Weights of a small class-conditioned image flow-matching model.
Model: 13.5M parameters, arch unet, norm groupnorm, activation leaky_relu.
Rows from block 11, named by matrix and row number. Rows with one number belong to one channel. Each number is 128 + 32 x the weight over the matrix's rms, rounded and kept within 0 to 255. All counts start at 0. Numbers have three digits each.
# convs0: first 3x3 conv (model.decb.0.1.convs.0.weight, 256x256x3x3), inputs 0-15, a 3x3 kernel for each
# convs1: second 3x3 conv (model.decb.0.1.convs.1.weight, 256x256x3x3, transposed), outputs 0-15, a 3x3 kernel for each
convs0.143:190130121117146137115155119102136164127130142120111097108132117141049108127173166037117111008057165068121100119132098165127071181139126167132103131090160106130150150138145147147157160146163165111078217073073120037106117114143107135126128132122100154107133172151109132134203119163130117179101102126105043087063085110107072117173148136105090104128126123111160152107115157128146116121113130123124119145133124147111133097137147124121159
convs1.143:117179112158139140093101144227136175214146152129123062144127164172071136168132146098138186180123143197103118127137154136114161073119102155143122124151165095159134180114154130091090091132150106077120103145184102135195129112171143198137175057122138096128136155075111130077093065083160133072099146117133197159170162110204175132130082151157138097141176118076043073084174164218134197167219239255131052231105098143090168114212095182103151
convs0.144:121146162151172179134153100101126159053118147025117106147123091040114128101167139080096084100106146099151164168163130131099142150018142139162157103127132093139135145151147153153151150148151183162104133119125130134123138111112116095119152222132093184205167115148097132143093120179147138157115138109140113097141106078167146081159102070157111126107116097134147130158146130133175140142121149130092119170096137143089158092097137115146102
convs1.144:110144068131125146143148132175196123162099246163210173111182053098142166140146142116138091120180106124190192151140141079137218159112042079158151124124150104173111142102158133114038108085055158076142148149096120095077123136137125122120172182222177145084176089164125119164185120157118088202109107059218138076091100110172128161086083109065182120086133126164175236022099093167110113064117069118255252047144183142097214114178080123103092
convs0.145:185222255167238255194214182176143135154129134108133134076117165095121109128101070172196135165160112128123185140128092150131126158118093120142175122126131153147143133152169140156165136153154147203175152217170138116124109135176128136168129120121113159122168130080182136126138109066079092088104078087082098141100060104155112062095134171109112156108097108103154161160101064140076033149139129144143147129127159133133122154137109164152133
convs1.145:152075145141129162153159098143055208145109142085153134122130072106104081166094069085161087100153178108104075117147129112099177132109121239153126112135152062170163126148101148197102162185127219091130142121123087109235148090109162076120130142124074196141139128149191125100146135178165136164164099084128160070105098084071112125095140124146097106123142165155140074109096093052083140203092157123084150060098156083128139140171137162201053
convs0.146:142161096138151135116135175132157129126082094101072172101133109123102143183093132086101135125120141117107150122122132117118142088150223110120128133101153115132196161141139153127121146112139117115156087121145033110170117100195103138146127051151164066060142102140080076181142117165147117168138156153133103155104125094097125086139074113104106113125148151146134116126123133139149115170118122138084133112134144129058125114100117112087125
convs1.146:152086091107144109137161122032153167117183166156157127171066092066185192152130138097133120082209151181084145146117164084082151176148095117133078119207091093093082143131092165058094135154163092130092119158084155078111082204121130095156117137099091196094175136065145164072093106130116116120132154158142165111122101144135168156099063125136159111148117075036218153160068102156137135083219220191255255193255140091076140111127145151146132
convs0.147:112204164158149102098118077133159115088152113097106150123151114153147152092098110114176115112131174081156174134116094197125118135123125110110163095083165084155167140133113142113128142165144164178121202169092085046079180135101113086135075120150083092061105200063072123093111149108152209159162116124071074112074152165059146160183151115125109078126126107148120092118138160144153177107127144124113143150161139109078056105048087079144141
convs1.147:103106112145113101180238131141125148109156199132062047122126162138189174141072090055116100050148160118074092171213157090108104113114123024071114114132179125157185058051159063137107082122169069172108130176174075139128107122155105098128080085111115049099158114125126172143172128057188111090110102083082108124074099109041102119142123143113132167129083101043067093078083086053139155086095113175193164096081136166186128168130082139071111
convs0.148:101065076107061071170140142123096136149102079144176140104129128131096119149121089093142141117171175129101108094115100130169150150150126133137162135134143132133133171163155169163161169163166102087148142047081203137084126117111174150110123118102069072111154156095160177100135154120099139095144139084130114099059137140057177165141136129124111091124130132149148152149145149170183175150133133139143138151150146096100093094152135132165134
convs1.148:136132134133139132136142140107136134119142149126133123146133144128124130107103127115122125139131135131134129113124105124135120118122117117122123142146150131134117156136134144137132146135143158142151142131137136130137123149153130147155147155153145146156139135132115128132141136131136129131160151134110139133102114129109110130106105102124123131127120138111122123143138133136115100104110102143173148129159131125111092128124099126131114
convs0.149:129182161225209120206154095137114122156179157147169150119105094146117102120093066173162118169098098124082139086120113137153120101126116127118130113111122117119136165161164157160160159162160217194136249122041184067056157141104114092087138108116155161112146156109132140100084101099088129115102155123000071104049191151082148072128122108109120124099115133154145138136131135118130149140140144147150142152157158104153123146155121114098102
convs1.149:122124130138139135137146147138146155128140146122130117126130140113130142111124133119132151103130148102137152104124132106130128100115115137144145167155159152141142155143147141133138138133138126142143122120110104101093134139150156156173159144169112109118107118128095118123130136127135139129148141127101125122112119119121126118129134127132133141136132131125136154144138152139126139091107099129172145111157139131139134139145130143150135
convs0.150:098064068160198132159167189152166075171142119099130122106095096114062081130119091123192192115163147153142135163110131114105128110083042118146147114131167129144172161173138155163133150158136092038089151144145166238210083111120160123127168171155160134091158151108096063072144132066135111056121077032119062073063099112066120155090147155110136145081154188198168168164146118131137172137130146128149140145145144119126104120108154150121134
convs1.150:106147111155135105101112122113085177070107155142153196073085133102159150089120090134085149116101117094138176144249155088192125055077114025155144111147135164103144135107132120133132118103110109105085153149146198171198087125146052105116132136131170110132116082105168138111202164110184151165164073070113169058110157125082106199137111149092105126124110101062099110098095128087097134140159142208205144146119062179119080129138102140136045
convs0.151:118117082073139072077164160120105120188115156142167169152074068156123135038131144075188120110028175115140117096126189128155153134178113096075148124181148078123107083108100082068066059090033138132049125137104102106132142108094137167193169150120116114052116106134102117120143140110118144139117074107127173163151193171142132142162012143104162145077104109119143138115115144139113094115138067092108118109153166151174130106055125120157148
convs1.151:062119121141131094152142079050108148138036036128093030138136108058141141184124072105106058039184101199181101087064126164172084115042054106099121063107108057128120173135047144151157142165143101157142104130206080060151231168119087039142177202116080149095088194114081164206190147118108157111110123075099192104212069182092112255147135087091155212035122187180111095195093127139164124060117176199212090190108078068105079117195068135130075
convs0.152:116108156095085172146144189162150164181106113155149154063139139074115135120130130113101137058175195097171161102095104118131149129139146136110145126117134125128129164163161176170163176172167050134192043153241153180201079105134142172176133136118136062051163097067151164140169182060142155033152144030195122059147059077077075159112134151108132125120141123142143134146139115172182156161138137153134136152156153137067058097085122108162184
convs1.152:125124126126126122136141117125121160125128171114133151095109117112140157119125151115121151103103119095126143169130131116115125158128126131138164149148154142133101151136147146146148151133143145147125138124150116120141124126111140113145166170143137138148132139140122132144122113136171148160183162157111146115101125125106102090147133112138121110166136135059107129081130135088116143102105108120158125147161122140124129138161125116124125
convs0.153:090133139070054207070099128158127103203029156211159113140125043097136084042153129094112125160100085137148172141158157137127222113173104114106117128082183110136100145119140134110096122116068111132119085111142006078116137122127140125190102089120107127058123161095133171113123173118174105122116124133131146082067144167109127109134067145158088094136145137102133088132142102180165099149139131104118130080165181092049053081139130144133153
convs1.153:176123120125089166168160100074140120076015209155044070064102116090184117126082167120146069136191088152162230099092153094073092102125122055113101022181230169119178178093053168136126136158200210134157136172079104209169106101050062155117128066135140108103157142048124169117150167144193115106098076123153107110083178194106110144142099101164142109173155116187139076171117148162161167112057157139148145166163069182133132166185175089139213
convs0.154:161142139160098110094079126146169142135165159117118130093105113131146121121112100080068125065105150095141124116136151155171194149160166133116124125119128140136135165171171164166162164168161195125152127044131100066130136139154136127158154131117136141101106145150081101147137175130139187133105174118143145122168128136115090132092133137082121133095127125135141141123135136126144142144138134144140139147146151122111114109106153088114169
convs1.154:103117129123137125139157146104134126118143145093113110148121127143121125128118161087132133156151146138168142104100111117106092131110095122153173135148146133133108158138132145130121148144134126153149105129135102122126116116115106117158114126151112105175098110129111122117133144151146158154131149141091100127107099140155130154134122112118107124116093115099129150139152151142164154078099104121169153135161131145132152153151123132120122
convs0.155:081135138133082147152120174182134134148097136010176181138153119078145164050134148051107140080112196151136131160088152157102129111190150125148108103134131081089127126170130128139132130115108098093070144101125134167125155167118123134144144112162084098172108114163109137111072104154189102114138091144134099122088148116095144126135100129207115059149109148089121169100137144176135144154137121137133161114131196103157190076092135145109155
convs1.155:171145135167156158096135110120115091099159215148072090099166125072158108091122108052107093050125136148112110164159109115160141142108098100088095080159126078143155144117148066105098081119168125183158138098138106099081128135141098105086168192157148155218081083126133048062135153092142126135146064104153095056117177111126115112082130137097137106194103148114093096110113119175140123074101127141131119207157117152073134178126083159218142
convs0.156:122103054117113107165107109153172138112120158186139158110137122101148119175103102150126158092126085204124145182117136095185192102142136109105125126161115128138081176171153173131159147124122132175093180027109218194155116113146125159144122142098113131043071090140125118110194111153124119175160129172086130115093154122121172148141114134150137092082108132109153088116135109109092108156128154133111132098141154130123122105115164158126133
convs1.156:168116155159130120157142088142100146206142032155168070114124134097150172202106096140144097103088161094070092103080193094127154061090114106168087143142128107154132174131246159153084171102105095067078134113167088127105132168188122094170108098088063151162136137164141083059146146138160135095114149108170134127155056159108162255073135127144075085204156138170112146038145192161093145160190255244255145096190209255133065177123097134140197
convs0.157:067066034060045044024039078102135146094130134083091128132147144133152147095115118090053070057069134048069119177206212176194205160170169166142166159142160166150158182181179186180175184183178108073052048044068007034086148135118145164164115139129079061028092075024066064048151194144152191124163190110169219127210224157126167151124123135094115129073109119151143138152145137162171151152136140141127129150139140125109085118109111092124158
convs1.157:119119113125130118121140131110115121126129138120130128123120123114116116099090094136127128132128128120125124123136124130144131120129138124150151140149154125118103155141136146138129144134136111120144115118127120136130118111136130119151128123142146145141148149143158146140111114125123126126142144134107133119100113118099104107127112123135117134139110124129142141134136135127119110077099098136182157135179152145147136152149122145125106
convs0.158:170083034190048000106049049140130136134143100112141093117127145103096126088063113088080135044164197065179202194146159164135172134128159122138175125163175138156155174188175175185172171184177108018134121000048141032080102106136103100125123125124089115095037071102075067064153198085129160065142143053155116076138104127106107160086145147106136146118144125148154151131142146127146129161146138144129132147139143117096121083081178077122182
convs1.158:112131139130127121126144124173130123140130126127128092143151134140113141111105148121081098122112095156091104123137174096166143098111101096078114129171152114184109150139139124125133137120153147127088152119112085109178122146137132139139131122092159131091197138113143105065150119119145111103159129121100162153119128130088128112110121114103161159134144127084115146116163155139161158085080105128185152137169116126106161157152129157143107
convs0.159:146166100160202081142090119104111147125172123125055101139118133138176125140102108161119080160077144094078162120189137176180076133081099139146158168110151122119160112120128130102089139128102124132051136202070125135115058091126149116132191164155153108092085146070086107086123146172142190145126090184109178134165093135160112059053046127108182130090156113134149170139123125108120143101140159133135127157121074180157168162082122128091106
convs1.159:129094145099141102098153100117087089114091119159184180099126126164106070129111084026131145085150152147141042064057055043113126085101095138145102175058149155152098049121139161171153124086063137083155073122164112085191094075097155091094137141174103114156102201174107223093092094100137159110084088062100069125047068103107122149132169153129135174149091122033124090097144157108167145045101109126092151074078053048132086080161084090067117
convs0.160:151150171165128157176192159133138119121147114158154110124137149157149164127147173126106129124114143135129114123114124121069111115118137090114098092137107096083117144128129153143122148141120165121179143082178199154150127112128133123125121100124148142180146069109128131110137148130116053115166152122139136141136139127131112171168146145118108140119131180093100134126127098139110082114101099120087114135128140128118144137124147153141144
convs1.160:171155130143114083140114100118114120137127127167168137185119089184129082128157192111169192051072120114085128165119149161110141110117140125170154194233147168181123117102124098101139091122122150172155069189185121122145127118162149119155152169206153127146128079056159060041168132088113137132166127119116155163098073179139109173107135120155168124178109140137174120085178191071136176096127106139131121091106057127140121090106114134123116
convs0.161:133142121135147130109132134142136154130130139128126130159129115154126091159134094112136151118127147117104113096132130140154140151146119126139137142163148124134125130143154136138154141148160132141096172158103166154105155133142119108131114120140088132130107164154124158144164163114159170145130165151109126145140142148151150138120135115138149124129141127123120102112110091112108099168166171156154156147145145146148131149147109133124096
convs1.161:114114107121124113122127125121127126118123114120118089149143147122127133116113135130124135136123130140133132119120127126124126115111117118132126126136138106117115151140144144136133145135135162148138146134124138131121118120133111104118121114116111109117123121125123126125145135127144137123141132119089098109094094112110101111158150146144137135126116119121135138144150156131136139112125110148180150131161140124127132136137136139130123
convs0.162:140142120138145133108133130139135151132127142125124132158132118162126094157135098113136153119127148113103114102135129141154140153147117125139133136163150119129120132143153139142154138145158134140096175159104166150102148136143114109132114119139087133134111168155127158145165166116158171143128169148109129144142146152153154141119138114140154127127141128126121100114113097112110101166167168154155156146143145144149128148148107135124096
convs1.162:130130134127134132132141141111131140120137144134141128137129133128123131126105129113099115128106120113103115136130136127122127138129129079127127123152151123140130157141137144135129142130135151144139138136132120129118137143121149148133141138120150144144135130131116119123129131135135134128134131124094112111098109128103104114122115106124122120129113113111133134126134135109117122095118105139176145127154127158157154146146141144141139
convs0.163:134142122133146134110132134136132151127122134125120130155128115158131092155133097116137155118128149113104116098132131139153138149143113119141134138164150116134124133141154136141158144144156132136095172157103161153104157141142119114133120122142094132132111161150125152138162160117152166145124161144111127145143147154153156140121137119139147124129139123126122098116115094113108096167167168153151156149143145147150125147149110134125100
convs1.163:121126125124132126122138140124146138120141130123135103153136140148137137157136132116115121136129137109119129132139129133136122147151137111132129127135134134134121157140137149139133148138139158139149165146150157143144130129112128123120124120114148119111142120118126111104125129132135141136136139125117143142106117131110124128152138119148138126147126117124139152144147162131136152091118092130178134116157120133130148135136142134126124
convs0.164:046068073131178128101114114125129157173167163150188140166182141133153188157156108144201101195160184111172163161173133173119158120184129081152154158149151113143145143127122140138137124125102080135162118128130138151167132147113082097149122109057134148135148157153118240167146144148200158095167145185163138137105151162134145162099124147127118108109112112186130142130125135115124130140125137129093129143130146138152082143152145097159115
convs1.164:165157179136127186174141189123143108085133115146123149078168135099126149063106140141088134100156108180133154162157108125118096114116151102118089134113157060150125168102130119087134196122158118196133116185120138160067187133152132111092136189115075125134080132214144127106123176148096109136164159112175132138200074147148164119165162129141152169136136244059119104154082148132163153187100165125074158194145213069146156130135130128149150